{
  "arch": "transformer",
  "model": "sound classifier",
  "dataset": "notes from a synthesiser with random patches",
  "train_examples": 78125,
  "time_shift_ms": 50,
  "n_mels": 64,
  "hop_length": 160,
  "input": "log_mel",
  "spec_augment": true,
  "win_length": 400,
  "targets": ["oscillator", "filter motion", "pitch class"],
  "num_classes": [10, 4, 12],
  "norm": "layernorm",
  "norm_position": "pre",
  "activation": "gelu",
  "head_dim": 48,
  "fused_qkv": false,
  "bias": "all",
  "qk_norm": false,
  "parallel_block": false,
  "dropout": 0.1,
  "inner_norm": false,
  "moe": "soft",
  "num_experts": 16,
  "moe_every": 1,
  "expert_mlp_ratio": 0.5,
  "slots_per_expert": 1,
  "shared_expert": true,
  "subsampling": 2,
  "layers": 6,
  "width": 320,
  "positions": "rope",
  "pooling": "class_token",
  "loss": "cross_entropy",
  "residual_init": "none",
  "optimizer": "muon",
  "muon_scale": "spectral",
  "lr": 0.0087,
  "momentum": 0.85,
  "nesterov": false,
  "orthogonalizer": "newton_schulz_5",
  "adamw_lr_other_params": 0.001,
  "steps": 6700,
  "batch_size": 128,
  "epochs": 11.0,
  "lr_schedule": "cosine",
  "final_lr_fraction": 0,
  "warmup_steps": 670,
  "weight_decay": 0.03,
  "adamw_weight_decay_other_params": 0.05
}
Rows from block 2 of a small sound classifier, named by matrix and row number. Rows with one number within an expert belong to one neuron, the router's apart. Each number is 128 + 32 x the weight over its row's rms, rounded and kept within 0 to 255. All counts start at 0. Numbers have three digits each. After the name is the row's rms in percent of the matrix's.
After each expert's rows are labels from the 100 clips, of 14976, where the router gives the expert most weight on average: "top examples" is what is common among them. Only what is clearly more common there than usual is listed. The data: notes from a synthesiser with random patches.
# router: slot weights (model.blocks.2.mlp.router.weight, 16x320, trained with AdamW), inputs 214-319
# up: expert up (model.blocks.2.mlp.up, 16x160x320), inputs 214-319
# down: expert down (model.blocks.2.mlp.down, 16x320x160, transposed), outputs 214-319

# expert 13
router.13 090:151136191192144112105092114144061138104106163143088157130134206125134177089144121138146169077149076161159060086146176138164127111134088145177073051112121141092092165136183090141146132144163159095134142147113107131107135118146070123096134153089130147139093144133137081110115148171114169155158095110166166086065124101076
up.0 098:093125175125140146092099118086125169127131131079132160150154079112058130102034162136124127168025145182142151104115112115046131164133094106174147133151174129113140127155096112134116098123143135158186199118106084199127095094072128156143146132172085144163123092104081163056148148104125173178143152165106126100103099155132
down.0 098:104138125175113127167132188172133144105116134145111137113170118116113135165125134112073121150161087104098151065137126082136101142189072067110092164180139118104126180154136172062110081062152131156118134113157112090145130147136190168102143150097137090164152168058095087124150167143115175150113100096092067161145112102141
up.1 095:124151084112107070104105212142186161141120112143153127126162080146154135145117123159110131145106119037132146147114141096084138147135115125081133074045109104088146109105224124143159118144137118161159149129185108064129160117131149106114110131146148087142155149142168101117130132161082118117199107144147127143135103158170
down.1 096:202116176146133084145081110097148096126125154126149179206064156134139119168123097112125151106091166075086169170110140144123162069076089174109113117095114131120117148156121115137090083113120111106057161100145109103066138096130077142112053131153125154169107107095173092162098148131191141121139121144124089115112131117152
up.2 098:112150117111134128105167088097166117147154155098197182060130111122181098181128178114167107150123166125119113120108064115132067105117110128160141167158083188176098127113118130136152118120200129201112076156120079089124141075182127165131111107090177147143131106135119126125135105166089104092086145135112140132101228129086
down.2 112:116047143086145092129103082123133125160130119146055132149057137179126130139117163072114144125184063159119129147135174112123083125169188127098093072073132124166119098071159128065150195136138150126085157117155156156169123119112187143154108128139122124117153093130142166137078113133112056130149098100178110137149110088089
up.3 103:124072124163119112133102145145127103111094115155105142078169120181099136085118163131114115172167111094110097159108128101087079112162128128092151138109215166125128135131109149164171092085161102147126205150137126147158163103152073074130121131100172095117097134108133139110158107108074086117141121126048138087102147155164
down.3 105:104127124104089110087155090143143129132118113124069136058091116120147115122131114158164050150126177129080096098134118113100125109143144143111146214087133150139192148116112083112152109182094177076181111152128137081081143103148162162145114077136149102152089094105161161134099148133182151149158079143109100128116109155113
up.4 120:167208145170053042128069130081137161113134109160118072128096143116180080152128127167148128083083172117175156138161147115129135115111127153153133084139145116131119113103112104139114104108141120110097248142092099083135104177130078143139117198135146150119083128087137073169109132092101136137173106104165107184149145127116
down.4 099:102105041097147200108116102118161156175180121171156123096120146166190107140059163120092088146159089119078123130109098126113138131127153142113174163150136059112107144122130172167167181108123113097118053148096089130116156154137123075111168128171097226131147143174127134114116151116123138064169166174109140071077107202125
up.5 105:149194162138127085155146151206084114131097102122121191104131148100172141118176061086094136159180103114163067111097141113226112122147129101082119123139112125099108155101133076136060143178113168120143169112142158135117146070165105150097155149113137107129123111146125105086150136169155124143121148121158078085145164098139
down.5 100:100216178086118138114132097072147113174157178138105107092085113186130159136105128151156105078113104148065165176075109095119175091106108097191102104128120185109192086198095153134134172136126091097130098162122091085136138108126153163142108135118106117137184098168207125169114126116122133107131088108125034152159169147146
top examples: pitch class: B; square

# expert 1
router.1 100:150128144179139055101138085080111126122105175179177173140095160113169122154134092175162103070163163168142118092132164111129084113143123119167157059147076092183168171115118107157113110122113094073116140118099156093144112144120074101088117137125135162116098103180139080177141140117111066150112114136132115191064131139156
up.0 114:100127106165126049149179102097098162109126144212131077217140130140114202150117160141140137148137123234148147134101152129067136093184138166144168096199084095115125136164144132158162145118121171143117119138150147040089103101124137143134132131081106100198105093108135143117139072042165151092099127067117054151141114109154
down.0 100:205101143146065187152118112220129052149139108116141079139159126179165142090168144170092095139165117145112124170125167112097090151120092140161105127198161176104141092079065173121148098179099139077120131187121134143068102110093152141097136124119102137110215123123162157079083136106111132081104024139068132129107072136153
up.1 119:150150126129148193084000072067062106131129100133186155111129163172108117106110124133169126102124070126123120107106107162105159096152123151115150114155128141057146161098055165135176116082134093083140126138124133097131102070117114098118147134133101105136130133164114107157120140131084106154126116119084119134149137129115
down.1 111:112189128105140077167165143142094160064097158160103130087131159191116186111108170100092116129154123127095131133113134096169109152138149116140144122156151171116157088144105117153159139136087101140123113154150056179137093106144136158156129141131144149118164127112134109125075105127144122040157092165121144172112089135113
up.2 104:121105067142119144089132138062131071117152123139154117128099124100171081181097131142130144143096115141151151126108057148111118080102174078160128155087158139158094170156121109125164137199143136138149147168165139166169144141127074106142083093128141143182079146136107104139061126126188078120176159161051177099120122105151
down.2 107:148109129146086111083098084086068130127100123088102080120147109118151105091067103124122135102112106149173158080157129147185160147123162076119158150129118107139115137105175184175137124150111113114170154197157100143113112122109155151143140099141029098131129086142125160132112081132148114131138095155130051111153102132070
up.3 094:164132238153170160131168060071127130203088128096087194121076157120085177125087084136109082137117100083129119085204126125117109115081161181170097162111122122116111182175132124112142170174100126119189148131151136116066064059085098125090115167098132152136124099121110175168105121190078155119106148120057148075117186180156
down.3 102:176145081097111136130117166163120155093180145134110140118182122116078123027142109133117146156129112172172165187103124160088157112128148127121105095136111139126132172155124088111140143127112144125076165143132109164209124099101194146133172154114116116158147130145129141151147116108139078125179147063107186105154066133137
up.4 092:111134156068100125139123101127142154064153152185148109126236120077152149142077104083146093086087174198103078099109099092139110137130162152129172125131138130171129141072131087090136135140183119107079104122167076078109138177111161150174140170107138073142137166124155119132151129077147138135113101130107127131155039125107
down.4 102:130105147131226110111187157103111107135190110144075157072131128107144187089201143148114125090135146146148184076137137148086115126190095087174170099117119183168142076170117156157177133133162100089112138111112161179138182130155094089123069062147068234145137094155137126060133169108124172099171142096100139115063188179069
up.5 098:155149156175140120112069177117137137153149162128126094171099137157168125159134120125174149127106160072113100083152135117091119118160141119099104132107125135160117123056133145165101150188108142135145125146189121153145106157183219102107157162116092096177167191159122110137132131162127128128142092145142153049159088094123
down.5 092:207122164068099105072103136060174154145174128117118123162137155132159125102114111136103155105079139056172146214090143113130133086111083107105109149137161103103113096159165130124093107159113129107068149151151115086107152077115139150162151137131121097050063092156143129066172076144120113174177141135178101148099153172096
top examples: inharmonic FM; pitch class: D

# expert 15
router.15 091:087087131148123109116151124151114094123091176124185133106114125153118161131082118078149097145088097154089113143105148197110142127173131111072153163140115173122165095148132160103098137117128113129132146093100092164129074101116141081131077077072131116088139134132118135150181151147195133131193077145121089113152140041093
up.0 125:134092153116133137154078070105145151175207152151109120162183255151187118100158140123164112101105141098099129129163125184092081089118111129139175141182171151187136142093084146152047081142084131161129133171150148146135121132106080159074148136108133183155119085156160068145105094148128068107160173135134102055148154132114
down.0 109:170105155163140115107114116095131120170138151113082079121134169092151100171145174146125109089120157096101123134156065180089100145063140148079141128196161117136170099117155130097149124174097109136161156123096135219100184117112108156106106140098161171102078099075021087075147130172110096098120154113160059083107157146119
up.1 064:126070213165145143105060078130077152165137142125130120157142148093168171128159125195074166153142129122155174164123101134196121155074154142111132088135144158118116136122109089082122137126093102132099096115113130150168129139081070114082156113120142151121104142103037109088103142186150122099078154167144094128132171152092
down.1 076:126137158154159110104138149086127139169197173078149123102093143140101076077116071103141132137106190208123104128111176068141113163192121170086190121204118167128129128146173115118210120084145166132102110092154160134130167116133151139080109128162124127133123081132142181152174093107106152096073162131061127149130120127133
up.2 093:133135126170119087117112138120054023167146103095118122144151124119135168118110084175133079124104132083118133174116145042132136156094133194186111130163157091117153132157167178099108094150132162038113112183097163147129098160105129119126176132204109153148109143167119098123047081123086120130101107145145189071137137130134
down.2 098:183117042100113163134137151149118141072147132172154166118110140135112147123116188130060161171152201182088132150067146153116126119181069086130121129140139120186124171115112094096140177151141136132143139095144063118105179135142159123107126087118102119123144134158094162088172112134134154110088162110125148114076099096158
up.3 104:095093101168185139152140179065104100097055165123122098098145101158169120114157120115112114132158093140159146144164197108147082178174155142100177123123128134095139158105178141120067135091107131169141136165123127116103168110093116113126177118122151137127134076124133062117103103178120127103149131149040064102144129174134
down.3 107:100135159114129139077099169165208113103156165124123139192142112142229128121107134150156124111101119079125093128163092103093101110061133042173049139152137170119184082146176101151125116173159068062168114110109106122125112102067123079128130160146151124142108121154159131154110121172077112144100090157163165128151106164092
up.4 102:119123136109164115115164149151134140118197129195127064089122100129080099144097135152122089168156116163098131100120103190153123129138124081049113069140051167118147111114079084119173132112138188163121134125104118073122151132151099104085106124112106226206194133154144098132085147125106148151150137134044088094117132106137
down.4 102:100118077079107089156064043149162139148084104137113115110091130134110129055093146139105119021167175154055118099122112151128154093145144111157140127088111080088152113125113124146148112146168124106157113084069141164140114141104136095069146100086035197137148124133184158125135154103119125147083137150157164163252162098136
up.5 102:103163159172143112080081118081134115096103113180133153072156093141078132165224081172140123138084197121143133111180148077114128092134165091157133192083142073128100103161160072171159185104154065075162144133090099124142109104101129122166154121133164128161103126124137130119096129077125123097162162149140140166094098136123
down.5 099:125161128176173136094130119072107127142135133163072126170176135123139161051121132127131114126168141136092136069148175122101101073060100121141100130138102138163178182070061121087114121096088104121119146167112125112113117124102153194134143156093093126037172085077130095138143118116167113183131088136059134046157158173165
top examples: bass register; notch; oscillator: saw

# expert 5
router.5 110:114199108149111125084167117183133059107133206133147170093122158071156143100093128172152161117120192097062146185121182185131125127158110129182103085173098107124169108107133156163188213128104142133180115187169138151108093092100169101098158138127115114118095100118147144179131073114144130134053128094144078143109136149083
up.0 097:120093080070115158114118091150146095131162122162172164118129118162104177083138112124168103146149088147159060106120187086098112171137113160068074138124154154129088146098137121122099139155152125119144100151144140067229183181121124125156110155095137124156112194086146145136149155086155127193167130165131188138144138138108
down.0 112:144130087127132110152051135213087140130120099146169104094125124151090110206150109094145137102132085086065122090081067190078146131074127143051125116137074159127105130059145138146156122154098130144146112186150123147101127084130192191084110117109102195121100123115155118080116119115133135193123119114100095140136134135108
up.1 104:151080149129148156073089099078119149112092177189151129176092187130069114139137118154143146162116179114072150111114129107119163157096107195126105123106172087132151129109140110079182140136122115074147114083099113076135132125177140135085160148093202152131149081093103200106140113131118151111092083097030082165135075087149
down.1 105:104190168073095112097117160169187195168145087173103141127137181105198118118115132117121142135089171106180109110106165159093169123125144112126140129114180121099144058124144130162118149107124109098086063120107159139162120176134159075174085116178134088110141122116114089150140131031118120118090098144131144075167160124127
up.2 109:132136069142115171168114146114171131130138179108146115173133128151159157101147089130182136109081105095076118147141087172126199135106135119126131131131204116135137147172118148217095144095103122089144106124118147119099168143113123133177119093133134166103126141142099116153081091123117068129096115172133126075077139151189
down.2 101:134140169144136126099100129068081165145062141147131162129114148184180095136084123143104108147181143087126134152122150160123087168105146112055132155163130099154123103162115105116098083151118154056159196140112153127187087115099131072092135122116183108133162163168103101147128120127158133160109159063129101066151120141119
up.3 091:168154101127100114133189145123175179165159110121146158098136073112192168106165154108117139103153143081138098112173093097129108107156193105083156160074166133164148163097162195193091098074190098124169135091134174111097101146121195160145134175177059108105112111133139160138152085097067194187097107112172132172148150157106
down.3 092:175120110169122096164145109147169128140112168129124105152119120178125076108095128089152117080071086135099111161164081118142165136118152116153091107102103138169154157141137150126133148088099120165187092200128082135156117107140082085108102060076077122118154071169114222147140191103121143112116143146142158072078157150111
up.4 074:145144154039179093074155107069175071102067120153176105137157106149146138149124029137151126124169162126166152161098130082129109113083106153122172143146129155079079177202117065104121118094104134164119145196121066156130128089150127146144137083108167106143111104089128115094165194142162136117108127107110129062117113112135
down.4 084:074113171134103159122151190123065106139186120109094156142106193086112165160158134159175120137108119169167119120088154097180135100119120109119121158171162179089106121107150144054109107110101147128156073125074137079053139136150135154140123144160106084169123150151098176123100076074119069092144118152120094157146156133128
up.5 104:157172110134091120135146154123132121150169115155124129122126169162097118108164151101137136180092110096144080165195070065099092124175137105138158163181163088083186196076145145147110076108124105050156168154098118107128153181083089145179119101165152110166145159172112180097110128151153137117136093124120181163154099085194
down.5 112:125162129118155110116101122117143131083143098193165182131076106091133126104169080119179121125125159073069131156103150080058084097077142166124143165167067097121112109130122147146221153113114178148132087121155152103092158137119082083169112166086124149134130049139140138113109194070122155089125142112155178074154143110075
top examples: echo; pitch class: A#; pitch class: B; triangle

# expert 6
router.6 111:159105184097078119148129138139120093061183111113128109154074157139159134101056099155146196139179133148154102123138175190160161191145151112084111093192115157150133098098132071154128128141199114135153156125136154084081141144095154166130103133130122151141161126084170115142120105086166154144127131108102144158139095174101
up.0 089:166159110157123171131095172119096128152140121101132113130192169089182129101125081109091125208148138138066153203116145102150139123136088191153138090125145102157135164163135142124182142127127168136163194173117121110155157123131110147089168132117155125105113111132078133110132130093075126119097125136159072141124127096098
down.0 097:102106120139144169077121063144159082122093080141100157119124153143072119081157088144080187142074197155106144126087124126131123086172100117109088155152136061113125107100113138127126119132085121108099126143036103126121127125150147168191112122193101130140185140110149166110112206130096085128089128131077082107137147136154
up.1 095:084128136108148144097142161132120208114117129071157084103230113136112174158135110108104095166133116095157120100102077179160123094128125082125108153112152132124077155110129187122109150080092144139133105144135127166127175108169134172136151115136133200177112105119140150101104158149125135145185091179162118097121101136124
down.1 095:168125127191142095184168150170093115152130147140084159122090134116108148157192158154145106097102126085123066097094162173094210100120091115121128071156112106138123113115173125143117084149175108117184158126153102102111086144130126186118086167106155133087132173105137115129109136099113125136128116122095126119147177105128
up.2 095:044138123182151154074206119117157130111128157125120130180151146140148133126149138167095144150136158136094082150093151112081090122072111091163172169127121086047140134163104154124125168125081102148107122095166180189104130165158140143175147079105129164101151118110072190125098100142128083129162112070161121103118046125107
down.2 093:159094141135101096085169116136144060169121088143130184162113076154076058178180151151159130187099138184130150098128133088138121124158154077110104173103082121151127119119158154191117090153129082068174191123131149100126094118134101161087158169185130111118154148085191119126111188102125120179081196164119145068119155097163
up.3 113:135114105125108036119203146178145153134125097189136101139114138049186119175142151132095110150180102100156147124093100129167163122141140123089113129064166118068085156124174145137146148138104196110109122112152109110169104113169100176107131118135119131102113146134126103128137128097086133116118130158165107131134137149155
down.3 109:157137154099194139168123127125160136193076105098135161146116095133105124099161109143096154104094092126092108155181133066090105095113149132173156133145133127109113136078071140106069127094107161147180104132112140082083164098133101091167094126155122208117130148121198119159132169153126116045099150102102098074138156165198
up.4 089:153106115132126140101124134143095155162159103067156149105132210133115126117100092080109135123122147166130123102080159115142135134151163142155146101144159095109124156165135129101141166130159121137163151117097149136088116181153137146085153150166115166184088080108140177138112170112129156170113163157140157100125109129187
down.4 092:131146099161136046140123117151109151116108161105148112148108113171110157087134150105104052043119106133102176058155165126146089171184126137095160126106135111144132115133098095112085144112072124136214092132145152097142073121113073093133124141083109148137081148159099121136222119128060156170102140130110090124166084135127
up.5 091:106146129182116121140190112167107060103123077170142129049134167142129128174130117166104113146109116122112120123085112207101101096105086066139099051139134145089060150141095149083149134096132149195113089099122199063139201137110116185137101148065172111125125163159138062170198139119078161096131170113111117133090191167115
down.5 094:129114106113109075120139147101136125159095116055151131130128175119049094173118105166125148117141119107090085129140118150075090136218104135155144148151137116108174119114083154117090109144138175179148129158160083159115140101132141156105069151162168195164166130174126090128142159118127119161068172097140131122188091117099
top examples: triangle; pitch class: F; pitch class: E

# expert 10
router.10 090:111128140196132140118119082140156169145149091141137158151114113130071158184141146111106051161094079102071083141130132134078153113174175135107116167175171124142107139155142160085135093154071137115120068071136145113188161176079163105154165122111172171128147187114118127108128111155151178118135115139189080114138113130124
up.0 105:146161108165158098040143099094082116123108134122124140113126160058138115150128086138137090149077107088140123111131124104201142151103081120148156162143189098170131180118112136140097083043132174129103149171137089111174121121135186153155111136179092067095123137201140121169098146134019087156100147175159104141137107117096
down.0 100:144130100152232107124125125062150108112137101083137134083148184095131155118190111107110087084124100149120126115139136154130097052079105105091087118163070167131168100116145102126137153154117104114165101185143132152096078121151079249152128138125097155148127086149108120079116180077142103140143151171150159144150049148131
up.1 118:108113137103120110135167116138140190126100138109167076139188134121125165178157135162177136232102074195114098099079131137128191187162163062146092110158135142128175101149153157169119124144128098173056136167143172060098162089164164165118148139126110125103122108130113123150116092035123101165104131160057126119097106117122
down.1 103:095085139150120157088093115143117083108159149140138150130147118075116101100131124169093178116152124126138131139101083105139074111101144126122097140108173160076109113197129170121099055179116105148090124136069144125094151145162143146117152108143117105169176126177137086157112126174090088127103142113132155181137109104105
up.2 086:117103173144135122130168136026127130168127114161054100171166125168074147107117139096116111197118160157112144100122113118118066125151173131127143110132191109125098179159152110113130148128103129204112119138106121125169164109113168193064090124079148093100121053175159112135116196168159083133175124095173119170152098103108
down.2 093:152110117099173206135119107127165194108140194143146173140186179180143160121150160139148088148147092113047110134090101075153046103101193144144092138195156113174134111123113117162109124143134119115127124155111117168121120170120086113226157163184149134129175137093103137113093171117186130127127127158137139080137078148134
up.3 084:163090111138109126122117109117132145144163128086144083196115138118154122112146155111158107163167132142105151094132144110167084079141143175125152133154060148123104124160079105122116123144066113145138129146146165124149171148135137127105097158093114101115109145141141119146082144106154140160115104070103144187107174152097
down.3 094:128148097147126115104133114138122136148192135096119155164107143159130149163164156159123079169138071089064207147095129149133135146112086041171135124120124143128105068137191129067131085133156101086125152187088161166125177124150141107109137108126133122125138151080134078140104142121110101144114115100102116181114074139091
up.4 114:098199121083144132117155158145202151137109086130108177141114086138142139168127142134128205155065123165122127114170160091142163201159210087136080152176078112060106081104124100089183139083215139143093185098125185138108126078178126099113123139168104187070145119106151113124100136082151090178135150140112067100095147144153
down.4 108:086116153115058091087140165114107119153130162119106080153115128103129119161159086129177121168111157140172115105108119129088063140118102151076123129151178084088160132136159165134121130143087212155134151133086093086158146061143170165111121065087078060144111165128135117108179152134083140200101117147125154108149106097117
up.5 096:121082191093123109208143079099125147132122083155082150111144096105079175122148145184129137122118135156165079160115109136163131150131125128108106121075101133128169135139146121067140158117116112108128192146106112078175124145201171162105136120105123087120127153133093118110193145135120184146057176139143114131096127075097
down.5 096:124118130209101102093127171103133126053153196127162136099129139169120094087115138100096142124142170166148172185138096065106163136144159116150181147150115146078144118138180108115138172107158137126083126086069079131080151127087141076153106160116107124141092146118121147105089108102114140153083107098115164079120118194196
top examples: bass register; pad; pitch class: F#

# expert 11
router.11 101:109182123150127174126113102193099092167139113100162133079127160121154152125153086159171108121121124209115152127113165144151095149144117190153127124134089156119170098073138083092138134211149158157156164161106155179111086134159156090085078132147167127107103087160164145136098118121131114129132066074121138152067145139067
up.0 086:115111081112116118111137159073143194164111141069125096196190116138086140142148149146184126188070131186112103143071165194145183085085119136106127097089105140090114071108091164155108050153093095102190077124096140154058144060136152107095070134143161125156152080131112089115084126145123159102073115122089153147145172082149
down.0 092:128137128131133159183131114153151209115159126065052103099099174147169117088139169170090150068064167084097151163119092127189128180135100088186144167120153220131126101131154180105107202079137109111138116159078125105056135113135161081128143097165085138112076177102068158102104126120134063142180147124155131122092097141151
up.1 097:173116162115114125125121116104145173142177151168093111108128100107115128109145114098124083157136068119101154210219098129151130093124049123093153121143159170166130139137164114145173151126136173119055139175139136172182119114100090085110150134172114131091092137080116084103122115117130140128177120076075079094110106074164
down.1 096:093098117125132054079168128140107116076129140100080175122177110120137165099100090084098147182111103143121118109154171105144166158119192120138131143149125107172137109131098057119088149116127112128159129115142163097144065077168157102128122102204114136117107149132170094136175109163146120133120105131158095127027145169151
up.2 088:143108125199052121121140164175162129175167102098082064099181229107172117116111153132080171078151138127158174135118096124043129139125164098174078143099109160149171081135153138114127114067140088145105126135111130131099208102197066139169148086122197115162105119147106153093131106141039076125132181150143087153135104162169
down.2 094:083149175078177104093097087143128161095111162074130087119162126125108148193105150092157100122068161125124108157126084117175159069090147123136155141115081065129142169105178140151189154176159141128164189110083075141167114159111131069181199099130106185147120083165113110050126153153187103139098151162143158119107150104142
up.3 103:141101115159135157156144090162110107089146065170117093150125140133162191227118137126098118110142151160143151115107199137144130114104178133098108162121098142114203122069135114134104062173119145170116133141117082167138098146163066166050138135150137143116159094092140075142115104200096114140118185097191093130105095138101
down.3 103:059154114180055178123109108131157081138087134118141110139187121147127138135137082176146129158105136119128126133149077087133107149118129136137076118188080088093149160106153167130112177164108149136136154091114078103124166146126141165101165108064165133168154191137134084138126107089097141113087193101089119144125155103125
up.4 114:190146094104079134141128137148127141125130097135084107113138091153164155113096141123133150103091149111130110080158208093089157227108147173111124149136133128112176111076122140100093106122150103127178221119099128102063032166108130169110150142099105134100139149133101115151144136096123119200109127124117121100172150097118
down.4 106:123176113152149064147107134088135090137092087067108108169106100121169116143127097141167138110163158100176119168109151184128218072093110133195116104135170127092138154154112147110159100175146105097176101142072113128112148094115127172091106094091058134114117132158095159115184115137159123158100140115119183126142154145066
up.5 094:109167174160175194162097121159147169083100095201137156158131158166142106111091110057142107181090118141082135167127080112123166094079125136138114119168119173174134057119117152143083076126101104097109168126137090138116113163094183112101132085127079129087119154145175150112122127092079092123152107187142161065131147082108
down.5 092:197114116179133096106118128113082103153208147151119122086101191049134137056102113109150137107126127128088132125195182142114145081151116145151110166196112103099090122188143109172150193160160180119144158105116084146107167100181054123128146146112124122167152115160128109107108108127111125108073116098087123136079138112172
top examples: inharmonic FM; pitch class: B

# expert 3
router.3 091:121106191139128109169085122110062130163151147172136102179134166102139152120093187141088049167098166107123133174143119190130113116121119125089091177196128155170116194141111128135146123096113128116119114189091134135133099137172090138091114131081172121070077122096140088154113059185168174164152097154122085114100083172149
up.0 099:169128141168099112133129055099118056074116130166134144092094154126183129131140150118151149080077142109159147142128174089143068121144123121119174168129063141154127176111092147141102160141119139143132159213073107132108108144132111070141161141140142150108070086128099119114097091073129053154101071161198115164128134097105
down.0 106:125135086146127125141136106078086080121088129112142139129114121207072117086130144106145177123122103102114165098132148084082125093155115107110124180143154150077137171166116156144049103204094109165170099105120139134098127087209088125090112093088092133169150136140070118088168102138161106143188179182088141081166159099132
up.1 095:075119123157094087117121129088140090079086100079105098152114152119081103105090161065092205153147158159187160146166143128080170119189166112102096134119151148181079104142172141124114153122062111130183144091136112165128110175188072154084180128159103095117144147166088193130107118146175218103144071129187142125141117098067
down.1 103:163192206142185129121189129179154133160146129132149145116107161055150137099133071165135112125160081115127168141135140088147130131121133148157153157144129131115111171141114129125198168117078134151119111161143148142142121106201059146142132134129150166139173135092061055145087076113122134136079129149133142164162156125109
up.2 100:087090112138098209161182115124082115101116106156191128131134101120121110121068194106171127152157157080154166197129104121162138120128107115099111068172111129154138094188203111154118139132132097127148102146185103136194132172167168098154073069148135143142187168117124170132134114181126151153142158051132126173087081136101
down.2 101:172163115151137095151142140108199164120139153138081114131123157138152175117165093136085174066130139200145121106131168046147139111085158164183091117112153134098064095074109148106105096078111165045128139102124136133175137131168099099128100237151095192124131165081161116168136148135100146064140164162055121138159170074118
up.3 087:192158121169124105061161089127129176088112118139162158134116089115197182151138098066194111076175126116162144148118107144163150150160157163097132081151135100121144118068107112128108123108150148040127127096149175160143109100154081122201093162113123131165110098131106151131113116161118129137166120126121119118085157089111
down.3 101:136114138129098183098181105081136091152115095143144138076121143107115146118084134186105115096090078113115146068125058158078141164126120102131118106135202093163111157086206091149203087143147083188155158131150097172197143167077074151128115089139098092120130121177140137128089154076104093129143081153086161121121133117130
up.4 102:172165093183123175164098100111138134134129118131119129093071140140218094167099137137129086130065163114168147148141146126114146175098148081154117139140110113130125115121159148130124107147143109090101115044104166148153121171177129147190222155175148082164112121176121134108115095132118106108149120148134121130071164122161
down.4 100:109134109138093105155171131112194122120056111108105177099103108057153165138147116118120193102162150136147046124167106120019091100099118157162113138098119128141139139131139157119134088115145108123147178133098120139158175096144133136163098159136108151104165123173117149078118163094108120145121127116053150111151134123073
up.5 114:103110115123113084084132159142165133090128112111089133124128128149113160143152088093141076112151086106144112063127171106152137157132176049067135158096161146136118092094050192094124068087139155138118154182178110138105155109140098118125199152162100133129160098096140131104117182121136159111137108106096115075154138164097
down.5 100:099148139158162136133148162127130142101088113114143120130149139113148149133105124121120159103185142161087134220161166120086128119131068149103131137134087136164163058108076160143143190153112110163113148150118110111090126187145146153127068114116132135118141133116006083141109151146082131091120162128115110080176156108084
top examples: pitch class: D; narrow pulse